{"encoder_mlp_ratio": 4, "encoder_qk_norm": false, "encoder_inner_norm": true, "encoder_moe": "top_k", "encoder_conv_stem": false, "encoder_positions": "conv", "decoder_norm": "groupnorm", "decoder_weight_standardization": false, "decoder_blocks_per_level": 1, "epochs": 43.8, "weight_decay": 0.3}
Rows from expert 1 of block 7 of the encoder, named by matrix and row number. Rows with one number belong to one neuron. Each number is 128 + 32 x the weight over its row's rms, rounded and kept within 0 to 255. All counts start at 0. After the name is the row's rms in percent of the matrix's.
# up: expert up (encoder.blocks.7.mlp.up, 8x64x128), inputs 0-127
# down: expert down (encoder.blocks.7.mlp.down, 8x128x64, transposed), outputs 0-127
up.40 071 [ 66 101 115 135 203 148 119 139 117 144  86 132 140 135  88 115 106 136 112 152 121 151 106 214 141  99 169 134 173 133 171 171 141 133 106 131 146 130 183 101 102 234 133 163 161 105 138  91 131 108 163  78 182 118 135 120 134  75 111 137 122 138 123 127 141 148 126 117  66 106 162 125 107 145  76 175 149 158 152 161 117  67 185 120  99 152 136 156 101 152  90 153 125 112 178  37 157 104 124 187 136 154 165 141  75 120 133 118 154  88 135 158  86 120 106 154  98  90 138 112 127 169 134 160  88 116 177 166]
down.40 063 [136 142  93 131 141 110  43 162  74  73 137 129 185 136 176 150  68 168 101 126 170 113 131 115  96 217 166 133 105 120 116 166  98 172 120 103 149 148  75 156 119  62  76 120 125 140 149 114 132 135 155 147  84 176 136 136 151 126 169 128 139 135  64 126 101 116 164  80 147 128 142 107  99  67  71 174 129 122 184 143 181 120 171 121  80 159 125 157 101 147 122 173 123 111 154 100 125  93 120 143 133  81 140 139 158 160 124 119 105 146 171 176 131 117 169 161  81  85 129  94  84 125  75 116 122 156 109 173]
up.41 088 [155 184 132 133 118 200 115 158 143  81 127  92 155 149 150 119 119 113 164 143  93 138  92 139 163  93  75 145 145 134 116 102 131 145 109  69 161 150  89 145  90 210 132 120 126 138 124 129  64 180  83 179 132 122  78 154 126 131 137 133  87 123 110  94 120 103 137 170 154 116 129 182 126 157 104 134  69 114 151 133 140 116 108 107 163 122 130 132  71 181 129  35 138 139 142 151 144 135 162 120  83 105 104 200 140 141 108 173 154 102 123 124 118 128  90 182 247 125 128 170 131 153 149  75 154 162 119 120]
down.41 081 [122 125 118 109 131 159  93 116 179 127  84 145 172 160 154 115 123 157  85 117 164 160 185 150 100  97  87 135 119 120  91 150 169 102 183 109 167  99  94  82 143  85 164  92 132 131 129 155  91  72 126  91 156 100  73 131  61 104  81 143 127 169 110 140  93 152 137 108  93 143 152 115 156 178 153 152 152  19  72 150 106 168 152 119 144 117 137 126 167 116 133 103 143 158 151 169 143 120 194 102 140  85 108 128 151 148  44 125  98  83 141 131 127 164  93  95 158 124 173 143 139 119 199  70 121 125 148 135]
up.42 063 [121 119 109 167  85 130  95  86 180  91 212 163 138  60 141 122 127  89 132 121 103 109  88 150 145 109  62 148 167 164 116 115  95 131 171 117 139 140 115 144 133 133 131 138 119 159 117 147 119 213 110 114 111 105  43 168 165 140 141 141 131 118 143 134 139 137 122 155 142 126 105 184 165 144 146 120  94 142 118 127 148 131 109 129 152 105 117 123  80 130 166  66 122  73 165 209 148 189  65 171  93  99 135 154 152 137  92 169 118  71  92 145 176 130 179 190 177 108 114 115 157 140 136  80 151 128  79 119]
down.42 070 [166 136 119 137 150 135  88 177 183 167  76 132 182 144 155 151 137 116  66 128 152 141 157 141  78 102 119 175 110 103 117 157 148  72 124  83 147 145 108  96 150  83 147 134 149 105 160 117  96  90  71 120 136  69  62 148  74 125 117 161 133 138 141 131  88 135 116  76  70 144 133 149 137 102 158 148  87 101  44  94 116 135  91  97  96 123 168 114 135 147 152 119 104 150 133 183  98  99 152 138 136  99  53 104 158 130  39 111  96 123 174 173  84 160 115  94 133 165 159  74 135 109 164 136 136 136 169 137]
up.43 156 [120 134 137 122 129 144 117 204 175 126 134  99 147 118  93 154 101  99 133 134  80 174 102 125  88 128 135  98  63 126 133 115 126 124 134 112 165 119 117  99 153  66 168  79 141 102 119 163 156 105 104 125 156 223  77  88 123 131 114  95 140 192 180 140 138 126 143 105  80 167 184 134 118 108 122 100 129 134  66 137  54 134 105 128 150 145 125 129 124  96 137 129 149  94  53 121 179 181 109 112 150  90 125 110 167 125 103  70 173 199 114  71 104 138 126 153 140 114  75  66 121  72 134 150 112 155 158  94]
down.43 155 [115 132 109 103 147 111 116  88 133 130 126 124 206 117 132 130 142 133  56 130 152 126  72 129 191 116 128 132 113 136  35  98 133 162 218 145 130 120 131 124 124 111 121  91 138 142 116 142 118 123 120 111  92 137 126 122  93 122  96 119 103  95  84 128 151 126 198 139 130 120 137 159 135 255 130 132 123  66 179 135 130  81 123 123 131 126 136 133 141 140 126 121 134 184 116 118 134 191 152 154 129 168 119 132 128 119 150 130 105 130  12  84 165 126 111 153 133 121 154 134 115 166 119 121 127  97 131 158]
up.44 095 [158 169 140 104 195 191  95 130 122 123 155  93 121 127 159 134 115 110 133 107 119 137 156 151 136 130 123  88 144  99 116  71 152 110 124  81 154 181 111 177 142 168 167 106 126 187 154  79 119 144 101 188 153 115 117 152 161 154  77 163 105 128  87 100 120  83 141 129 238  55 113 139 109 155  75 151 101  96 149 127 147 105  90 111 116 108 193 132 119 173 150 127 125 133 148 141 111  99 169  93 109 129 103 157 122  79 159 144 160 126 137 174 100  79  86  97 188 143 175 110 144 147 153  65 175 148 120  80]
down.44 082 [134 122 121 104 111  85 110 142 190 136 122 175 220 154 143 108 120 160  71 120 140 132 179 136 130  64 107 153 109 146  71 126 169 147 146 135 138  79  86 139 170 103 150 176  78 137 106  94  79 118 132 132 145 108  67 131  70 122  91 104 152 184  94 127 153 115 125 141 139  80 160 122 149 158 125 167 161 129 119 104 138 197 137 113 124 122 115 106 163 113  55 121 167 128 170 178 166 147 139 178 135   5 114 120 141 124  63 104 168  92 137 155 149 148 142 112 118 147 124 113 112 130 185 110 141 128 122 128]